From a checkpoint of a small model that answers yes/no questions on an image's attributes.
Data: trained on rendered solids tumbling over patterned floors, 97500 training examples, 5.4 epochs.
Rows from block 11 of the image encoder of a small model that answers yes/no questions on an image's attributes, named by matrix and row number. Rows with one number belong to one channel. Each number is 128 + 32 x the weight over its row's rms, rounded and kept within 0 to 255. All counts start at 0.
After each channel's rows are labels from the 100 images, of 14976, where the channel reaches its highest value: "strongest on" is what is common among them; "peak at" is the part of the image that holds the peak. Only what is clearly more common there than usual is listed. The data: rendered solids tumbling over patterned floors. In brackets: how many of the 100.
# conv1: bottleneck pointwise conv (encoder.blocks.12.conv1.weight, 96x216x1x1), inputs 0-107
# conv2: growth 3x3 conv (encoder.blocks.12.conv2.weight, 24x96x3x3, transposed, each kernel summed), outputs 0-23

conv1.31 [155 170 149 109 137 102 155 128  78 121 103 106 130 126 158 106 106 112 143 158  99 150 130 163 139 115  94 178  93 141  89  75  97 107  94 132 191  95 111 121 106  88 172 170 110 117 158 148  93  99 128 128  92 153 170 119 113 162 164  86 127 143  94 146 107 141 131 101 143 129 189 179 106 132 172 223 123 114 122 164 148 122 136 125 124 161 124 159 150 101 102 109 145 129 135  97 183  94 105 126 119 132 114 132 166 173 143 159]
conv2.31 [115 127  70 102 138 117 111 104 125  65  85 108 176  85  73 132 101 135 109  76  88 146 119 135]
strongest on: blue object (94); its colour: blue (55); count: one (53)
peak at: top centre (40)

conv1.25 [ 85 137 107 100  87 137 153 177  66  73 104 170  41 128  60  56  97 123 102 154 118  95 119  95 170  84 104 150 137  55  86 105 149 150 164 156  77 126 116 128 153 156 147 146 149 119 159 140 186 144  92 102  79  89 108 161 118 158  95 126 128  90 159  64  81  92 178 133 120  98 154 108  87  99 148 166  93  71 149  59 165 138 144  91  99 109 117  78 104 107 164 151 128 145 116 151 165 139 211 145 125 124 114 135 152 144  86 129]
conv2.25 [121  99 122  92 135  93  96  87 141  89  86 130 163 100 106 167  63  98 124  69  93 138  98 138]
strongest on: green object (96); its colour: green (45)
peak at: top centre (36)

conv1.20 [138 107 117 110 143 131 137 177 108 152  91 128 137 134 129 155 112  74 123 183 123 145 149 152 136  97  98 166  86 117 120 134  80 147 113 113  95 127 115 130  99 128  86 136 140  99 172 136 171 117  97 137  82 117  94  93 115 170 128 146 105 108 122 135 115 110  63 115 122 165 109  83 172 103 101 160 133  75  96 143 104  70 132 135 180  89 112 122 128 115 143 131 152 108 151 114 155 111 159 124 118  97 131 186 141 149 140 161]
conv2.20 [119 193 105 146  71 101 158 126 122 179 169 163 125 128 100  76  90  94 169 126 120  95 119 124]
strongest on: green object (100); light from behind the camera (52); its colour: green (49)
peak at: top centre (37)

conv1.95 [118 131 130 182 170 108 161 100  89 152 123 176  94 107 174 165 158 119  72 159 127 134 169 160 132 182 165 146 113 134 106 186 110 149 137 128 172 171 148 117 171 109  80 115 171  82 173  98 136 207  77  59 127 166 142 125 148 151 116 128 147 162 180 113 121 111 140 186 126 129 102 101 109 145 134 118 162 181 145  99  78 160 162 133 157 158 134 174 175 120 153 122 139 142 183 116 109 122 136 116 157 126 124 141 103 123 111 185]
conv2.95 [ 78 115 131 130 111  84  95 116 124 144 153 172  59 114 135  82 132  51 105 157 130 130 134  97]
strongest on: blue object (95); count: one (58); its colour: blue (56)
peak at: top centre (42)

conv1.64 [181 168 145 111  46  97 121 130 128  73  53  71  71  69 133 129 140 141 138 132  87  80 122 166 102 112 110 122 135 100  27 141 119 150 107 122 142 125  86 141 154 151 122 120 174 217 127 174 138 100 157 143 144 126 174 167  97 109 122  95  81  91 178 165 170 107 172 126  94  51 133 105 130 154  92 142  32 159 140 123 113 107 104 164 119 150 133 107 147 128 116 118 136 136 123 166 138 108  77 124  80 160 136 153 141 143 129  42]
conv2.64 [143 173 111  76 133 138 152  80  93  91 194 147 144 139 112  98 184 130 149 103 170 154 145 104]
strongest on: blue object (100); its colour: blue (62)
peak at: top centre (35)

conv1.24 [110 142 111 178 123  61  84 145 170 133 137 141 140 154  60 117 117 110  83 145 114 178 109 134 123 100 129 143 130 147 136 137  96 132 110 141 115 140 150 137 110  95 190 109 119 138 125 155 150 132 160  82 153 112  94 133 135 124 150 161 154 183 176 147  95 125 184 156 118 129  96  64  95 169  92  95  86 115 187 122  54 159 186  93 112 183 150  83 111 130 152  61  87 161 150 109 114 188  91  83  69 173 135  90  88  79  91  83]
conv2.24 [159  95  80  86 138 143 122 143 160 103  95 103 197 127 111 157 107 174  87  69 125 145 115 149]
strongest on: pink object (96); its colour: pink (69); count: one (58)
peak at: top centre (32)

conv1.84 [148 125  84 121 153 157 147 173 121 135  94 145 136 133 142 177  68 155 130 147 134 128 129  62 170 193 160 200 119 144 124 183 134 157  82 157  55 178 110 144 185  91 168 132  95  79 116 170 122 215 113  89 175 106  82 145 186 145  90 185 125 146 183 110 112 138 154 180 211  82 128 116 134 212 168 110 219 173 145  88 189 146 106 119 162 155 151 119 116  58 138 135 150  99 173  98 156 150 123 156 137 101 158 135 147 103 116 146]
conv2.84 [114 130 124 127 200  90 152 103  97 108 130 135  60 108 126  80 166 107 131 107 140 140 183  81]
strongest on: yellow object (92); its colour: yellow (58); count: one (55)
peak at: top centre (39)

conv1.59 [143 108 132 122 104 142  89  81 132 115 136 131  97 140 116 136 105 131 115 102  98 140 133 112  90 122 180 110 119 151 139 161 123 161  93 152  98 127  95 140 131 118 115 123 123  97 131 140 121  85 126 133 149 152 125 126 111 110  87 142 121 155 145 110 182 113 106 147 111 157 103  81 135 108 136  95 144 135 113 118  97 172 125 117 114 119 120 105 149  92  97 183 132 121 102 140 107 118 143 151 126 104  95 151 150 140 156 147]
conv2.59 [110 158 111 129  74 116 173  89 113 142 189 126 156 127 166 115 157 142 182 129 153  66  88 135]
strongest on: yellow object (62); count: one (60); its colour: yellow (42)
peak at: top centre (45); top left (31)

conv1.35 [136 225 137 130 106  96 133 185 109 143  97 109 178 184 152 104 127 167 107 215  81 139 144 150 191  97 105 224 119 148 129 122 134 140 128 135 174  91 121 114 164 119 253 142 159 131 121 152 106 141 147 132 101 138 116  38  99 167  92 174 100 191 105 113 155 158 137  97 244 174 104  63 134 135 108 221  98  88 112 154  73  73 115 129 119 134  90 152 117  94 108 140 114 111 111  99 226 122 119 130 168 118 146 107  76 124 125 171]
conv2.35 [112 152 104 152 244 102 177 122  96 125 123 137 103 116 133  98 121 113 132 100 104 159 143 107]
strongest on: yellow object (97); its colour: yellow (53)
peak at: top centre (32)

conv1.92 [100  87 156 117 140 135 131 134 113 152 139 133 130 109 115 182  89 119 140  98 141 174 163 142 113 140 146 118 161 134 166 180 182 171  86 159 130 151 134 107 124  91  88 164 122  98 170 137 150 116 132 173  95 132 121 153 157 139 160 176 156 181 142 100 142 112  78 134 104 149  93 116 137 151 134 112 123 182 135 189  91 186 149 158 136 152 149 166 136  86 179 142 163 121 142 170 124 163 167 157 155 177 120 184 168 136 138 132]
conv2.92 [126 127  91 138  75 104 167  88 160 139 145 110 185 129 148  59 132 175 137 123 161 119 104 178]
strongest on: pink object (84); count: one (73); its colour: pink (71)
peak at: centre (36)

conv1.3 [163 121  99  58 132 130 104 124 186 136 143 162 105 134  99  92 143 150 122 144 134 131 123 124  88 125 136  89 203 154 108 120 204 117 183 134 146 111 108 146 158 155 138 133 134 115 118 173 131 128  93 222  97 116  76 166 108 162  89 138  97 113 161  97 158  96  86 143 155  62 171 146 164 132 220 142  83 105 111 123  76 128 156  64 101 108  70  75  87 127 170 183  99 127  87 123 133  83 141  65 139 145 133 112  87 142  99  77]
conv2.3 [114 116 158 129 134  86  78  85 108  98  82  88 161  99 104 129 149  99  57  97  84 134 129 108]
strongest on: count: one (83)
peak at: centre (52)

conv1.38 [104 130 127 142 119 157 130 117  72 120 104 118 146 121 124  83 113 119 103 122 112  98 125 125 142 121 123 123 100 124 115 137 120 103 110  87 143 100 135 102 122 147  95 159 112 120 160 107 135 136 111 170 146 112 122 114 129 143  99 104 126 105 112 105 155 134  99 144 117 115 116 118 119 121 124 131 117 136 129 135 190 159 107 105 148 132 124 126 167 124 126 145 139 108 116 122 113 121 111  95 143 109 102  94 136 131  98  93]
conv2.38 [105 122 116 136 132 132 169 128 122 120 152 118  63 148 137 120  97  53 223 127 120 135 101 132]
strongest on: count: one (92)
peak at: centre (39)

conv1.85 [130 135 145 159 151 103 147  83 121 128 114 182 197  62 169 160 104 147 129 134 113 110 133 142 161 102 136 119 134 102  79 147 142 102 138 113 142 179 105  81 142 158  83 100 173 151 134 118 201 208 179 133 132 159 127 133 160 140 131 146 168  86 157 116 122 123 152 177 151 155 126 146 156 180 132 138 155 158 195 139 124 159 158 165 151 169 169 145 166 189 159  89 139 168 126 132 135 103  48 185 124 100 115 211 127 147  92 132]
conv2.85 [105 137 100 104  95  55  80 106  79 163 152 126  97 121 118 119 151  66 130 112 162  98 143  95]
strongest on: blue object (84); count: one (65); its colour: blue (58)
peak at: top centre (39)

conv1.74 [159 107  53 185 135 143 116 143 117 157 143 177 111 125 156 201  85  68 138  83 153 136 112 122  70 147 156  73 122 101 135 152 141 109 109 181  85 202 151 171 118  90 121 115 117 107 144 129 129 106  69 128 119 175  55 132 110 141 110 152  77  95 147 135 111 160 121 179  92  78 135 181 139 129 166 105 128 116 120  73  88 184 197 137 146 139 173  97 146  83 112 128 105 137 140 179  95 112 125 143 115 111 193 158 129 150 103  85]
conv2.74 [108 118  71 100 143  99  90  97 118 167 144 123  69 161 130 150 138  79 112 136  90  76 137  77]
strongest on: pink object (97); its colour: pink (52)
peak at: top centre (32)

conv1.16 [104  70 120 106 127 111 108 144 131 164 124 130 162  98 115 105 132 100  89 142 109 167 126 110  92  90 135 103  77 169 185 110 119 126  39 121 125 151  87 108  89 108 109 163  89  75 123 123 120  68 120 153 137  72  78  48  93  93 131 159 148 157 110 108 100 185 124 157 155 139 115 135 149 142 181 116  69 143 131 116  97 141 112 145  55  38  90 183 157 138 124 194 132 102 139 127 175 126 107 177 184 130 133  99 159 149  82  99]
conv2.16 [120  71  98 156  80 132  99 134 134 114 119 113 164 122 140 135  94 185  55 107 108  95 148 176]
strongest on: count: one (84); its colour: purple (26)
peak at: centre (48)

conv1.26 [126 158 114  88 101 116 150  78 111 139 133  70 164  99 104 123 133 148 138 142 106 116 120 159 126  81 134 141 103 106 118  70 135 103 147 148 212  99 161 163 127 119 141 129 131 134 104 128 106 140 123 170 110 159 171 140  93 144  89  50 125  97 146 152  83 108 135 151 139  81 187 173 120 107 170 119  97 147  89 154 125 139 151 108 105 111 105 172 123 168 111 134 183 103  89 130  44  70 135  96 160 143  81  49 120 107 115  92]
conv2.26 [166 140  73  60  91 155  83 101 143 104  92 120 154 149  77 101 138 113  99  84 118 145 109 130]
strongest on: blue object (88); count: one (52); its colour: blue (50)
peak at: top centre (41)

conv1.51 [190 199 151 114 129 118 168 157 178 120  94 170 157 155 150 128 190  97  83 152  84 113 141 159 153 154 154 171 168 106 133 139 172 119 185 131 158  91 167  87 110 131 102 142 131 143 174 133 130 113 155 143 157  98 143 166 137 139 210 146 134  91 177  95 159 164 133 158 111  99 125  94 132 144 123 135 143 159 138 129  84 130 119 145 194  96 198 134 119 139 129 146 133 169 204 134 148 154 140 157 174 139 214 137 140 148 137 137]
conv2.51 [117 101 115 138  90 146 142 141 109 106 118 139  47  84 130  99 100  75 160 144 190 123  87 149]
strongest on: count: one (89); its colour: green (30)
peak at: centre (46)

conv1.14 [140 121 184 110 127 139 145 178 125 109 107 140 142  85 110  98 155 136 126 168 111 147 150 157 156 137 163 176 141 113 100 103 137 158 101 119 103 131  85 140 183 134 127 103 173 165 214 138 143 172 184 184 137  60  95 138 171 125 107  94 134 116 167 163  78 132 129 182 108 127 159 105 194 168 158 134 194 143 123 226 219 136 120 115 130 120 110 105 128 152  88 212 140 126 110 137 148 150 112 132 121 149 103 198 119 210 122 187]
conv2.14 [136 126  99 104  86 110 122  78  97  83 172 154 107  71 132 127 109  88 142  61 147  98 157 112]
strongest on: green object (93); its colour: green (63); count: one (62); light from behind the camera (53)
peak at: top centre (39)

conv1.28 [116 146 102 115 152 116 134  90 122 109 147 169 110 107 125 173 135 146 157 146 144 120 104 186 128 144 162 152 139 113 157 144 134 124 109 132 166 138  87 115 136 118 157 101 116 111 172 116 126 101 137 110 154 192 156 166 161 180 129 119 154 128 157 107 129 128 172 166 122 141 191 165 120 120 118 221 117 110 102 125 101  89 155 135 168 159 114 156 184 126 140 162 118 160 159 139 139 175 115 138  98 121 125 161 147 167 137 186]
conv2.28 [150 107  78  99 116 104  94 119 161  89  95 136 186  88 108 143  86 175  71 115 100 149 106 132]
strongest on: blue object (77); count: one (55); its colour: blue (53)
peak at: top centre (37)